{"model": "contrastive image-text model", "dataset": "single toy objects rendered from many sides on busy backdrops", "train_examples": 101725, "image_size": 64, "crop_scale_min": 0.8, "horizontal_flip": true, "translate": 0.06, "tokenizer": "char", "vocab_size": 27, "loss": "softmax", "embed_dim": 256, "encoder_arch": "preact_resnet", "encoder_norm": "batchnorm", "encoder_activation": "celu", "encoder_depths": [4, 7, 4], "encoder_kernel_size": 3, "encoder_stem": "deep", "encoder_avg_pool_shortcut": true, "encoder_widths": [48, 96, 192], "text_encoder_causal": true, "text_encoder_width": 320, "text_encoder_layers": 8, "text_encoder_norm": "layernorm_no_bias", "text_encoder_norm_position": "pre", "text_encoder_activation": "gelu", "text_encoder_mlp_ratio": 4, "text_encoder_head_dim": 16, "text_encoder_fused_qkv": false, "text_encoder_bias": "none", "text_encoder_qk_norm": false, "text_encoder_parallel_block": false, "text_encoder_inner_norm": false, "text_encoder_drop_path": 0.1, "text_encoder_positions": "rope", "init": "trunc_normal_002", "residual_init": "zero_last", "optimizer": "adamw", "lr": 0.00071, "beta1": 0.95, "beta2": 0.999, "eps": 1e-08, "grad_clip": 3.0, "steps": 5900, "batch_size": 128, "epochs": 7.4, "lr_schedule": "step", "warmup_steps": 290, "weight_decay": 0.1}
Rows from block 3 of the text encoder, named by matrix and row number. Rows with one number belong to one neuron. Each number is 128 + 24 x the weight over its row's rms, rounded and kept within 0 to 255. All counts start at 0. Numbers have three digits each. After the name is the row's rms in percent of the matrix's.
# fc1: MLP up (text_encoder.blocks.3.mlp.fc1.weight, 1280x320), inputs 270-319
# fc2: MLP down (text_encoder.blocks.3.mlp.fc2.weight, 320x1280, transposed), outputs 270-319
fc1.137 106:123127138123144103111115123119136151125098135165154111138116113159065135150114153093147129125097177131130160124138148136129131128180114104128128070144
fc1.138 078:141117157104117139134129137130159145143124144115161105111159143179106132114106107147120133091169181090110156088144177140161106152173140114144146093145
fc1.139 068:127128146105153140133118120139139168172153131152151112132096126139089152111151177142154102131126193108119142136142150126109142116117151119150115135158
fc1.140 150:127075124128148125123130127140144182141131126151153093166160105163112109118098137130149122144134166100126140137140131153134146102122144119159135122168
fc1.141 147:138097128121106143146178128125130159127106103141108147152127132171101061126142097098113131127133139116120118134109165105108134119144110093154126139189
fc1.142 167:153129136127138119089118120139171140126141164191195103141142104154091164083108167120172133106109131129128204126110091120132132104110122113118124087138
fc1.143 145:130121157129132109121155113132172148154122120144162084150124102179086128097128127120104123139106130135089145126135142114132113106098121158129118158165
fc1.144 053:127105143080116090110142081115151148152142119136146132136114106114101126164099114160091115142081147111102156139117176145159124124125138118144096108150
fc1.145 071:149121137095131145130142140141138183131159124133144134164167075127102075119115148090102119119121188120105169109126144140135135137112081091126125143161
fc1.146 065:109083088110141122138105147099161187172102120106155097155097117142125124118133146117128169107106184130104162084153138131123124160137146126131166114177
fc1.147 121:152125136134137145130140142130129134147141156113179085133162115194095076140082121111156142090105160084127155099142117152153134119132136122120148096179
fc1.148 091:146123122111112140112166121119144127137110148123195134150125104206080074102112083127136140143129146116144132048114143090151099110109129081143135098169
fc1.149 055:110095098116137088120123143143150161156087126135138107151135125152134081166131171106158143136169169114124122100106149162124111122141117071159103073144
fc1.150 106:156130160100143101147118108101156162155096156146159083138159125173121151163099123101155122114120203122113137118133157149090126127118163133135144124168
fc1.151 051:097088137099146099128155122112134171140131129160168120137154119125151110128175105136094119125143145154121156136157107140093124143139149108156134139155
fc1.152 086:143147151129125114146127147107134162124107176125145106138142134172126123165097088108176121119117186098101136083183149137113114157143189134117128115154
fc1.153 091:142115178120145117129132083139133158181145154125146106135111124185123110145110110147164122139136220098133081100170159140086173124086107139123124141135
fc1.154 054:134117139104119093158153122129182154099120115129100167142097130158119141121157148166122086108088156117138135147113127137075125090136125139159122131112
fc1.155 078:148057146125124137107131154147136181156153154154143131115113107163097125117134165129146132136116165135108144094141127155110165124144154107159131118132
fc1.156 104:126116132090118131159130147119151141149080126144146074141142110177103108136119150118124135114102190122103140116116180115120132124133117118131117085144
fc1.157 087:167126160092114138137129118094117142143105162127186116141127111170103141139097125095158131111109187108117126079129162141126145132114142119120136113140
fc1.158 107:124086135078118129126141127118149191160074134131187082138136087101108134136128115112153128137087166111100164119129140136131125107117144110116117105180
fc1.159 090:135102150133138110124143144127131193151109141146160092161128101194102113128127123093128140133118175109096148103153200149111115134127174137114119130168
fc1.160 047:107108132143104151155122166121153168144088149107140162120166154123120105116133112142112121142151134129167150119164164108152137163098103103136164112121
fc1.161 073:140133187162152151168136140122120148168131106104142076148115129139101106130092096087143121100142190125149143067131130137107127110131155082125147120159
fc1.162 120:155141143127134157161160110173142102197099170105145086097142129163126126143090118155178154120122161084119095070150152154159126129117146122128152097121
fc1.163 074:135141177113134137138140135127114127128099140132160116143125128139076099123129119111145126075125186108111145083169170163137098113131118099102143113138
fc1.164 071:125133141096122153128107110150157196127102147147169125134099107130092139120114135115116127138141191113140138090148149113143118136170104147159144072135
fc1.165 067:154136144118130144138115118076148165164114148151150147128141089160098146126099155082130138111126172109129138088164150153101108136119120119115146099115
fc1.166 054:117123113146109140140142131105140154150111084147170149143145127134106071104109118140137136112130164114130134159129100172113169120173100099115151156194
fc1.167 090:142135146100107128162141104108143160171101153121152091159146087167104155122120138116166119111143180118137152107122163124109133126131137122168117108147
fc1.168 118:127112120129108128162154131138151148096138120145167154134140139142110113136119115146167142096132125108146103111129112148097127098148118135176133101147
fc1.169 083:115145140099105131127124103147165158134098136138157090109177114168057128148111088098118118098115193110132168091162149135137104146141136109139126119110
fc1.170 071:148139114089141107135124122086177102132101150114126110136164122149121096156137111123172088117132164109094168115159169119105154121145116117154136060140
fc1.171 093:129160160095108101123152118121135176135080137151131114125130106165098152106097138125137153124129208116101141078136157132065109162107135167135152112132
fc1.172 080:119114153099096116154130124112136200098132138132139092137104109121116168130096128088135131130112215082127149124150194143107109168134153165136110066172
fc1.173 114:137124135129144119101081126118116178123155155120170117116157128133103163117119106133172122122162192088083165127182151157086126122139143141114143118162
fc1.174 048:161124164156099142167129151135115084133144167131152138129129124121141126154156115076122168090116134127124142158153126105137137147178119151208112143139
fc1.175 079:120144116120141083113125101103128130133102132114149145135136086136108144110119120107141146104102163129123155124133132105119120117116123146138167111166
fc1.176 091:164108124112139097110113133088116182119134161143168135166128066152121131104101124089137135148142150110113207090121169166105133130104146133145161110171
fc1.177 110:154138139132127122173145135144131115159101128082192116112107113176094131124086124126171145104097185105141132102137164126134105103140142118121113108143
fc1.178 109:147147138104096124154138117109147176163112155111149107124152098169087147119109118102154127116119200089124155091132181109114133156123157119138148110134
fc1.179 117:131139146109117099153135132117137124134073132135145148130119143148095120152125142106184126123099139128129163119113120115107131154147122134150126078157
fc1.180 097:150121148080125141152137118094147133153103178109167145104121073151092176131102089126145117118131214101126120087180178140111109129133127136128139107133
fc1.181 099:119159154094124136161159120153130174185109128113139124133113108170106149115109128138154154128123241098107121102168179145086119131159127165143119112136
fc1.182 076:189133148096106117144141092092162151114097133131166117119145112166100139109083133119144143140115203096152142074135129139067119147138143146151166093127
fc1.183 107:126118114147120119171180110132140134117126127130149138101123138123087114166116163107189133113084149119149159138109128126131117131172119145141122092172
fc1.184 076:111147137097115149153175124112135154142115131133147103112138101159122133128143130133129108089135202116121140101211152120112154122148142118148157102119
fc1.185 099:122143131100110122143144110104168202154099153153136139142165081172096145119121110108153141097118194133122140099149173113064122135094165144125152114140
fc1.186 076:134121113116125141170172101129151108113099126100180135117153124154134091152136106128136145088156157098176087097125130134127106117135183118131136103145
fc1.187 090:110132100088139114144137109089135159125133142127138126126133113171087111115104139140139127103126172118120146118141149141087136130114111109135138110183
fc1.188 092:152098134116121102102121150094143177119125145141136115118127095154053092143123117144138143124133163088133184122150185165103147115145112096120130094130
fc1.189 107:142096140145160152109139113140141143151109134124168108100145133153106084103131140130148130114118185106085114106148166155133152096137108129138144090130
fc1.190 065:149132135109137142149132141170159141128134135162111122134157101199120095119170126156164142148083161121149144112159140137131123149127126165146139112172
fc1.191 113:128136123104123103138154114154168185151125171088176114102143058149099151102100137104145158122145163121102142103175170155073093119146115130119136107161
fc1.192 078:102143166114107138168134124098135131110139126100144101110127105133090144107131109098132138095132203102123149110169179132141149137116155092124153096118
fc1.193 071:136163153087103110143140129145135161159110142123133132146150080156098160128113145086128153125123177104118167094138138125147139124159120108169111118152
fc1.194 142:137104139112141136139150125135156168159113145143170097165161115175115104122095136146140112139130159108105158110156137143121163098113140116134138124153
fc1.195 071:170136127110106147131122098155134129132084121066180144127118143139125133144121090106125150115152181120131120125130181075103130139139110131125124139146
fc1.196 128:129151144114105090115128126102168181151112149110157103119158069155098155129115134098133166113130166096124177097148162137071104149121146125133130108148
fc1.197 067:158109145112137107124134141107146183155064146145150103141123082189059118107112147105112150133136153124122158069159148143091106146153134126153163095149
fc1.198 086:148117137109120167152146138111128143141131159143144084141148113181127113144098082111129128137125160106117112096165164150128124126122135119126143115150
fc1.199 080:138123161116164131128142107132117148161113146135165108108151071179090133119115114106156142114147221127124131108154173128126112128133123118115142094154
fc1.200 135:142132120144156085134113142125122120123096114141128087154131157115095139166121159078159133120106160117081144135125142122126123150180118149137105088140
fc1.201 064:183107136112119153131144106132125186127120121148166169140171112150121123098124155121140114114133198124092167101153163135076157118149114110169117100113
fc1.202 055:155102124115131094169141130174127156180128128151142097121108115148119145116167076121127151131109184116138135098161141130108133121152167133128100107164
fc1.203 099:131102149109135116146145139116153216131121150159150081112137110176105139118143128109113127112110154098122150107147134151120120134146111122127128133174
fc1.204 060:131095134138157140135165070112118129152138122129155151134086107128119179125132144109103151106087156096134115063167138129117100140151164115147080123143
fc1.205 172:136100101135114151122157093107132134115135087175123144150141122184086081101137138125128144133120150129134127101111129111132156097158081105185132128200
fc1.206 079:130135160127117135153147110105139131152096133097149111127137137162096144126093137102154153119146221079111140132150154145126100138174156166126144098176
fc1.207 129:109106150130158149156157113110097123159118114120094146118131140132137115166131139111130132084119182111092112134159171147088125146163159136110134126154
fc1.208 134:137127135161141133166129088120126114152129126101163154135143121165122102116134131144148161073128163116120124119116149099084144095086135156138136138179
fc1.209 073:153116118095143154111118137131103129142106162136173102101151150165084105110111124105153131111116175102107168087126134144122107171118135105143128094145
fc1.210 070:153143125120146082144133144120151170176133120146126104152151134149113095132142110086148123143101188106121090156133137127056167144156134124139141127156
fc1.211 049:103144122150106121148116189183118134128144134113122149132138141130078141132114129095098180137092165109108097122135134156141138128130146140105120099117
fc1.212 103:137121154141166121134096091119103128153139114101132120131120127160126141140141120142121160121132216109127064087148136155143145099144139087145143122116
fc1.213 133:129088129147146141127128104125139172140102129160154103153164127172104104125091133137133113135122165091116148105129140162141142079154125118146138136172
fc1.214 101:128099150124120124145148151120159166155087115148175086142141130170075109132098159120122118137100166113136134122163149138121137121106128132157106112166
fc1.215 060:120150118107106160183115116162182156143127097131160120137074097115125143139139109134144115141109191125141147078123125102101114101143127136130139115119
fc1.216 057:132137120125081147139137129070131153121074096175141131150121130174084159150140172150131110155157160128100134143118158128092184129134092143168161107163
fc1.217 072:119111141114144104149108139094165174141100120140142172141123099143107110144117101127146120084129182115103152113170127163117128108145154149130183117123
fc1.218 074:110119161119140149158153111144138164160071138110146128126085128162109120130128104105141125107120203075115127091162175155110140144117114111111145092171
fc1.219 085:142150149122140078101121116119116169105110130099153104141150093126100167091106133116151109094166161110119190116146170114088077110134138116108125126176
fc1.220 081:118150155118114139151160136123119107148109128142152157155136140163109112134088145124185133118115189127108138126121149155106140166151117104123141109171
fc1.221 127:170171143121124153106147115108125138160084169085157132108153093117132159130111143108123111105146157128107115116116151136114124128088161146105159123128
fc1.222 098:153132181125137139125112139151172193152126163140162093139159109150109136100102150111149132102125183100109133126170118139111143109140141129140146114143
fc1.223 100:146158129118137099128141114107145190151091129149165109148133092147105178120124143113142138139102183145106127091138151112079136162156143149146120101111
fc1.224 089:116120117142167141143135075120122115136122139108151109098100147161110116114130114153138159081125202079120117083176142143130124105158125137086136113131
fc1.225 073:139121144128125147142136108132130132159137142112159123114144116177127159116090116079096147094096200092113142094155156119113126133145078128122130117163
fc1.226 107:131106118096106142113157138109169158097106145152125143138145073120106113112131105115112110125129138138119155136128164105109132137095116085140135138170
fc1.227 108:148130127123127142161171137152083108098093101103146157145130143163140094152129109085152127092134152094106081096097150125126130108133160141129140124198
fc1.228 062:097168137091125099157130146103155137171071130103161109154160082164130108106100085106105200113148149118143150078141168108096135137115133099147136127130
fc1.229 152:145110112120139146117103111147128149121128118157121119174122152183106106115111125143161125144097149130106121116131126104159156112174140187157149097145
fc1.230 060:137094145120107150138156164109132193127115153151143148141123091160086105139116138107104109168115159142101155086118130119076136159137139106138183119147
fc1.231 118:146085134129162151129151134133099137115126122085143160133143111135121105121141113113105157121108161106108113110147149158127129123144183131119138105182
fc1.232 141:141126145139136130135150078133126121172117144121161155126142130176127130095117138140156141070138160106134133115113127118094155102115153149132148123181
fc1.233 103:125130147084173098137094118107142152127125123154134113123099085141105174118156122115155141125100206130113142125151176131123119120168117129113117103147
fc1.234 070:103133118097131128161119127101159109134114140100096103147135125150110168128112143092181132123141175085095121100155182132139130167155149153105115111123
fc1.235 181:156162171115128134112088141141129136170127156130129114083179127143119163129123119103108124133171182117134120117158129134112157138110176143126148132100
fc1.236 070:164114163104139120143126090109128172168108140102182083128151117167129130087139127117120182110106183097115161107135165106126128119140124147140158138153
fc1.237 082:138145169128124115178127137095136156154119157138134134120089103154086116141110150121151125164130144112128135095149186164142111118147110129095172127113
fc1.238 158:129138122132117110154096133113131149107110114157129077159128148133115120179110129097161116149116148138118133138136145122137125168178135115129126076136
fc1.239 089:144156154131146136137137120126125189156109132146156126134128125197121119098132113116167128140101188109109102081137160128091150124119119153146161113176
fc1.240 069:174127141116128144126152111109110120125128165085168131157119129180098107159117126139149130123144224097114129118107158158121136095145171112081112109136
fc1.241 076:130103147100134113150142100120129161148137129108164088123127101149089114126119140118161171112175198104130117078154148132113097117140138128116117118112
fc1.242 063:127130122128157098138138126164144115161104135143090118174147086139115125150117134155143118132096140127140141114099163116102129155097117156133137137117
fc1.243 111:140118167102145144147178105109136127153107151092159118121136130135088126140110112108142124091127167078112137092180142126150103108125144110092150126131
fc1.244 121:156132127096086108161139142115182126120092142150153129138145117172157128146085125116173113107130138133127146112112131122089154124102139166152153115141
fc1.245 077:133123131138148123155101100114137159141138140113149077133141116176111126148118115134107136143141194113152156101150128138126104136161128130125148114165
fc1.246 106:116122131133115137171128147140115172157121131141130118142147175153118104165110143123138114135125177112129116113146134108125150131125172105139148099132
fc1.247 115:164118140135129112114146120103119178136125158142162103142170109165100103146078149106149146111099176088118163117121138139097124119130142123142138083160
fc1.248 153:152110133146145123097086128128117190104125124136171114153150106124164129129113079126159125109136168104083155129110152127098137096110144131128120127153
fc1.249 151:103089145075120130147128127129169173140092136116171091135123093106139161114138106106162110129107176140109152126161132119105118144105165134171116063140
fc1.250 074:127119139136127139143150102119117185146110145119146120145139104138097158125110110088157148101097166104085148101164179158094102121141157120126125114184
fc1.251 113:137145141117099108150129146132143139109101124184141116149140136145099104161114132099177118118121137123110153117116148110103130153155148146145142101162
fc2.137 092:148125104148145128109115114175129070139148128145148124110168177142134084114097135148148138110125080119147126127132095148163168101116095080150117124097
fc2.138 043:130073104102112129125116123112155127123110118127140112118162080107119113133155112102149107072134144142123199116131159116097108107120103095142109101179
fc2.139 030:127105101143144146152119123182118150124160105134097108176155139126140099111126104157128152145152110129145100120146115137139134116131137077145112136117
fc2.140 134:130105117128154124116149111163159120145132128152159116111133133191088092104087151136130141151097127100117115112155107153171170095129104121146132117126
fc2.141 175:118155115107113138138118148146122129112140147108121156085121115094142144139114130148148111114154123122157126121143104152117126127122121147102148133083
fc2.142 235:103146113140111145140115143100107107136129077164034146120121147135118098147153157139092115135121120167135093147130138102137162161163108146123126136114
fc2.143 201:126138139122126109095095160158160095143116118146161108115153127162129119109126128134091126129121086161132136135117117121171144091092086119126117141113
fc2.144 028:106149098105115135133120112112126155135132120138142164100135061125169148119153124146147117116113145153130205124106073099078138139100106138141128125167
fc2.145 041:117185110108102151133109115173109154148141131120145131138163108120140162111130117157165134179168130143158100118106102099084161132128146146150109158108
fc2.146 034:176125112120130152107126125129142146131125151128151134127175085153155123115154086138126114137139119141103182122132100132100126129125153122134128121172
fc2.147 137:160063117125139137112128159124115131106110114117098142142152150139130039168154135118131093128129131122106146122160146157121135100134106046133108118151
fc2.148 096:093152100132099128152111155111113112096118104072108128095122153075163109166145105118106119107127086155143126124129139135152083172136107115113100113102
fc2.149 024:113074104151146149140120129186102154112142120127145137149140163087183109129154107164102132129130099155127091113144080131136107123111140118139117116116
fc2.150 038:123112160152135134131138122165126132174140140119084123160133107155102090114117158149109144179148145093144117119155186158122147145141112091110146147107
fc2.151 015:069086112124137135139139135162119096083121130152152124147105121106169132116168092148122099141135061148105148125136105126120100145128155168142103115086
fc2.152 069:129106137124124093128122148096132201131132110144076133168132120108121073145142143128131078175127166121106156159161157139059135148147120081134111120152
fc2.153 035:154149112138119099106123118109127114130129142158186161124140129153169150128088125121182123085131110134125164102082093121088141113103151137139161129123
fc2.154 013:094102153107144105113102095092141126146125133124151133043135102144148143115142143165132124044151170118141158115143147119101139108112099128117100135143
fc2.155 015:166109139115136150127143123147152145140117123121159093150137120196098087127107133134119154173110140106118093097161139142185150094126121105135121125142
fc2.156 057:150125122125121125139140157167140086133135120147127132113156148200125063118102123135098142146136040122168115102105107131170152088093069149129141166139
fc2.157 050:130084098135145107104121127098160116093123113178123128096148106150091106111132144105135142119100109137125201121140152110127103118180021034145103108123
fc2.158 123:112182141119140132129119103125116139153136138108162147104144107097142173087119105124127126128125127150144119134135088084110122103095149124134132164141
fc2.159 063:138102121123155122106134134167164116144129128170142117135136128187103081118095141138136138155101125087106123122157126162172161109134091092128127111110
fc2.160 006:143133101119127138120121108167115135134134155147233147140141096134142151117155120153190129089104116159098150131141096134070130145118185166137096109127
fc2.161 030:107065091128150143096130150146124134079138129207126171152109098124131107101124120144119113163098063121116184138128081132145151090129086140113150131080
fc2.162 100:150103134105116143101103160132133140115102144090138158133140111104163104127147097129129089113151119145132145126108142131126133068111092087123133161136
fc2.163 037:149144153132111116133121098120137133183128141109133121146131066176150076130116151122180137111131181103119117081146175145067130109086126083119146124142
fc2.164 020:122155099120125101142102140162132162132131082111086098138148161124149104151118124128155125156126124121110102142129106125090166155124134112149102134114
fc2.165 029:128088107147133118125113120180133148113131098161165116133142121143107117111136139124160153156130105132117127134124137150093132112130129087168144122126
fc2.166 016:080117141123145100166106101116107131116125125102144145110143113142134137127132120131159098071141142125132142111129158128094123129104116060099117137106
fc2.167 053:141088111132146134101130146139165112116124143201150123117135115167101074128085146105159115151098101104099164125138117158172154112126087089138142104114
fc2.168 170:127149163134111169128133130176110101137122124055119113120119155109111137097158123147065146135168125153146061122152171107166115128154154135116105136094
fc2.169 042:114107126128125104147136103121152129124121106158119150093134092174086100135120158126129147097120144096135168126157159138063100131129124067119130118126
fc2.170 029:092076108109120106148113144118126183101129105130101152132137107102166126144158112148133109136128121141139186142126101130066126152100160115139116133129
fc2.171 074:145131115159135097086127128147135116127136120167121109112155150176063070111111187101130136141135101121107134119156156137113136122163095082143118117114
fc2.172 039:129075155114166136139147119153136174117122175100154133109105110124154133118132093140147142119085160107098130088190160166160139091147147085126116094113
fc2.173 055:133095148130109144124131138174149101132118141138183120143125127135142138107117147143148119130137112165130105123108133105153159081112138117146133131066
fc2.174 012:126141127123120173145146118132119134160125115120167179125129090139148109160174136129168129181084145153129121122122087108109114148103136197098128144154
fc2.175 036:110096118116153117133149133181160132115118094186177117174148131169121129116116137136135139132085119113125145123112090114151132098135117124134082105106
fc2.176 073:147157071143126113084120125160146097135122126109177089096180175148088123120126166108133125114133109136106096138149116134128164133127129122161109110124
fc2.177 090:137092133143110170129156134100122122110127123143092143155072066129134102114123112099134125197108082144102095130124143136141129117109092114139158128136
fc2.178 091:135131114140117099109129121118138140107121141140110120099136108162074090120117164087152140117124146125115153108181177140104107148166090069135133090122
fc2.179 148:143102130157139164119114129184109096130157114135104117142137126118123086102147123152098138144152060128136105140150143131172129106113097072143114141090
fc2.180 048:157112137151156147120147096125122167139134149153127124160116103148099127088125130120105154173107120087088133115151128135112111135135128122125150141143
fc2.181 082:093132145131106136150162114167115115150119098055125123070111151092114120126148156133125125102143157146144070137184156135117116129146146089115112114104
fc2.182 034:129136118114098134087116148159151149115115131140164093088153110145072105112122142103112129130137136140112141126184170130106109137145138088149111101096
fc2.183 126:108123149134134162112136119165121101123131111113125122134089118101122132079165119164100147153127095149127071136146163113158120101131095116130095127080
fc2.184 029:092102134133115085150139153172135192143132082136158120170155131101130137127137154127081141140139125123148142125136122128068141130115189129144117140111
fc2.185 055:133169108167117093102125116127134127119134114142110103088144134144068114109088165085136144120124134122116132126172145137109120153160118099144130106113
fc2.186 046:138080124134137114100142168117129134084123126186100128151123156123119073134155156131117085164123113148108140118138115145130152103155084112147124106111
fc2.187 029:117124134117135107136130139144158107139109128139120118171121121164133095134078129114172142126105132097098134135123167145151127151143110073116119119136
fc2.188 037:127174136134083108140138130127131139148114121113116117125137114148108130115129150120133143114164155149151123104155196116048100148145142126130125113131
fc2.189 116:167116152099142158118158112145158123149117152111130132148106116191130082128119124145155139178102144104123092104129136125169168093125097148110132143136
fc2.190 011:112092136130157156150125142175104145129126107103097144115138149145137085132123124164119133120128129118140109117180112148150144115118146079102101135125
fc2.191 124:099160098125100138112132123147139117128115122076149102047166146115083139112147135110105116094161139159135119127171138111125108141147134119145104097124
fc2.192 036:103092149147137111139143105140122144144119107158119145144121116117126138118142155107151134097118138133121150138141174134060093125137141077121130114128
fc2.193 024:137079118113131110109123130192170140122116125192165130156146129156124107113124138153188125124128114127120155122114100127088161087118131082154111095129
fc2.194 150:129095120120153122115153114166163123144126124145152114125132132192092069108098152138134140147094130104117119114157123150167169096130100110140128118130
fc2.195 026:109136110130109144142127161146129093122125126168160123107138135127131109138136134121076123146118064152142163132123099130180132148107106117124132131064
fc2.196 161:148178115145103113106109116135130135122131128121129110073165113170063132101114166104127152113151144129145135106175146125100112148158131117144134111119
fc2.197 025:132147121123114129110133124165146133125108131125166072092147122162066113108119150110137140112144146124117119116180177136113124129153135092137117093101
fc2.198 042:143082136132127142109136167108132120112115121110083126166153151099136072163135128123132081117124140125095144138159159148122125137140107076140123111142
fc2.199 028:157103144132160111106144113145141145147123154178165132137140111185098091111080148135130149159095131070116151116135130164141136114126140104115143130112
fc2.200 181:133141120142125153137099128173121068147141134085104108093146157098157099129147108168113124112161094133156097135156132132174127123107112090121096130073
fc2.201 023:077091114129126149155128130142163138108137130147141118132110113095111128103139108129117127143126100145109174132160109137130094161134167146138119098099
fc2.202 034:136135107123123167148088134179139166132126138109138114113180098128145144120156091109130147142134131132118165118167137130105126167124180129156109105136
fc2.203 119:131113116113139105119140155149163092142113127167145118109161139202091056133093149126131122128107100113118158113134125143174161107116076101135118124152
fc2.204 027:145098149132141109134073126160151157154129190094168111113158117125163160128115105150157125129165133113128171109159168142122144124116112103136106126091
fc2.205 256:121180159121127131116101157137125114144121156093106099105112127072136154159115132128143104134138141131127111147165145149153121155133146120062133138073
fc2.206 048:140066129145167119084170098135137125126134132161108137133119127172085083110110147111161140133104116093098130138165158163124138112151110072124128118111
fc2.207 102:145095102131139120075130136142156095083120141144166128097150145133126120093141127129112120065124068141120168125095103132158125073120081098136126113126
fc2.208 178:113147106145116085125143136114134061139125076183135146149146144189127091139110148128136141107109074161147141133073112090132148111104087132138122139140
fc2.209 038:139101122143123086085098144082125146150115124135128107134173116134125119160129131086155106104124121147093199138126191135084097164119130018150115106145
fc2.210 016:123104143120121138156132140130110141093147113100101154115120101162129125114125113142110118120159124116134111110139159164136117100113129095124142139126
fc2.211 021:104158149132151129127122105128144080138139166207127112097117131110119119107119113173146109142120114098112105103172102139144116090114117156110109137066
fc2.212 056:143143148154138107091110111124125147149145119156119109178110130124144132136105146108205145170114163134104112142116149132104150108133115116135116131110
fc2.213 109:133110120131152122113145106159155120148137126151160117115132134191087093106082151136133141156097129100119107114156114157166169092130100114141132121123
fc2.214 064:145090122117151127104145136166175125135127143163161124122138113201087077102094148139122129172104102107116139110152121161174162091127086099141140121120
fc2.215 021:128145116123126126179092121120143126148123142112095100129158127112155143143151091133099130108139130150106143128155147122117122215137166124134104120090
fc2.216 015:133093140113110148154126138145125148120136115108112125142130116131155111136138115145121125183136128141140113114116106121131127150118158088119095142132
fc2.217 050:171068121144133135100110133209127164109132126138146098166145135143157057125157123133132129148131127132093089111147151150119137096120121060155097113133
fc2.218 021:148102106132138104149156140157152158117129127129145117162135134157109113116088122120170149118089108107121086126144133132121146110152101089141134120115
fc2.219 080:097153122130107114130133164154125098145123111127150122103167150124105107135116182123106111142141071150164106125126100124169144105088118107129113142102
fc2.220 037:137123135147136133126100133140104178142157107118090121180148097100131125124139111122121125157159110105128145148147157117098111122112108067139105158134
fc2.221 189:154137149152125128123135148152110106132109108064096100150133195099124112157156132123125099122158133123129071166127164121161114110141122100101092147139
fc2.222 042:121097149129130142151140129222121164135143136123164171139122129162125082122125160180104141160142111104165109104135101134124153087123123112117126135104
fc2.223 084:112116130132155154089133131191135089130120133128156101121157143140095119078142134143084112117144084142122107158168125126179145087119119086112128137094
fc2.224 041:151087129128118129111120131169134141161136183128151133167137108211138079133117137154124117156144122104119133113118166145116170091112079088126125141144
fc2.225 029:138163093138099142140122161119156132126117126151147069190167143107114120154115126082119135170138092131138112111108142124135130171131157102164120120124
fc2.226 141:138175141135122120164128110132109113187146122081106127132156155112137154144106141163158134102153169093179093112134116118127138139134131121111119152112
fc2.227 085:123112124124120108091134146133146158095142144187103152122108086130093110097132156133098105173135084137133174128138100140120141120129077154118148131084
fc2.228 030:113057069118126138132118135152149165108122122157117132141143104104161139135157103132164092139119113181108162158146102128091143157111158137162114100119
fc2.229 175:113130131127149148150124141155103129135129088107060132121133171116145106142147132144112110134135157144135056167136112116146167139120161113119111150157
fc2.230 021:131109091134144158107114131185126114129138110142153086108166159107154118122141122160126128151114095155121101140149071147156175143114170086143110122092
fc2.231 129:135084119122147142100130151182111127103143122137143154098145169129136084121128157157103114117141104128150105115127076151162168047113124115129133135120
fc2.232 216:106148108148114084135146138109128055137123068176129163147141148180128087143107145128134143102112072161148142130070116089131141118108087134135125143143
fc2.233 072:113132097156120124104120131149114115151147101165106143151123146170147097122126179140139142157133114149145079145099136113101200126143094138142122143098
fc2.234 037:120094096145147141135100120162131148118147132149100108164149122120141127130140115152164127131146112141114124142135103119140150135136123070152100124112
fc2.235 263:123089127117142142128145135160168118092108116099147084162090139129138097129160089140129146136080096133100111123126161117169103107147097103124078097123
fc2.236 046:103072122116165122141123156137146136116124114176091129122146150161100075147108120118133129140115107105130179137170135164186119126147092111109104120146
fc2.237 067:128104112127116131110163125176128131113127103153165163145138139162136111093140162158150132132122095169146120128063063089088174081103144127148112130166
fc2.238 227:139116117156145155133098129185115095146149125124107106116148168099144093136132125153121124122153112117135088142159119149183156107135112077143115129075
fc2.239 036:103084104124143126102126138139129138119126093114094126095140137121094095118153141109117113109133134135123142157179159138141134108160082059121090121116
fc2.240 025:074071128132143138124138134142125151132126130146142139231103106127133128126143108117201094174130128124104147163111168134075132110133129079120129124130
fc2.241 028:133090115116125142150145138177158139133105167153148107142144117188106090127110126123114155134111121101119128100164174157119119140141160080124128091123
fc2.242 021:143109117131119139134140104144130180129145100132179150175127088167174139117119117147157139192111104131130143101073059118093135104097138121136122146174
fc2.243 086:175110144108134142115120137166115121149120132064131121150164158149162065155148113166143111126160142105154063124120151139123153077116125078123105157141
fc2.244 110:097116095128100103168135144133119159108143084121094153094146148127114098134147143136104105123160134128151139133146106136074129154139133137129114130146
fc2.245 054:156111118127140144095102124172132195147141126113133103155161108081126156122136124116127126162137163107120144136155132125097137121124145101135092136156
fc2.246 078:140147107138106157189130154141139123141126090069095087115162163140124078158128119114072125115133140124145074113150130136171112157121157088147110131168
fc2.247 093:156111103137145142126109165123108122108131108159062170108163154139108052157139130118106097125145120117136151130178131150141131131150098077125120139124
fc2.248 237:139142106147111108102146136128143058123128114157165139126140116156156126104101121130135129124110046180136140134089099111149134093067086120143144146116
fc2.249 227:109170094106117153164143097094135131117131136116162161077124112120149177107132083108151141099111145149150147104136070110108098141109145147159133109159
fc2.250 033:116121115106147156123174111160144146144123164121143132143117072188138130119101124132165155182085145096120121111154125160145164117114134103134129107129
fc2.251 085:145130134158148166141116114155092089148157112124074134125127132125141095121135119163114131148150099111152080137146131138177143103121104076126125161071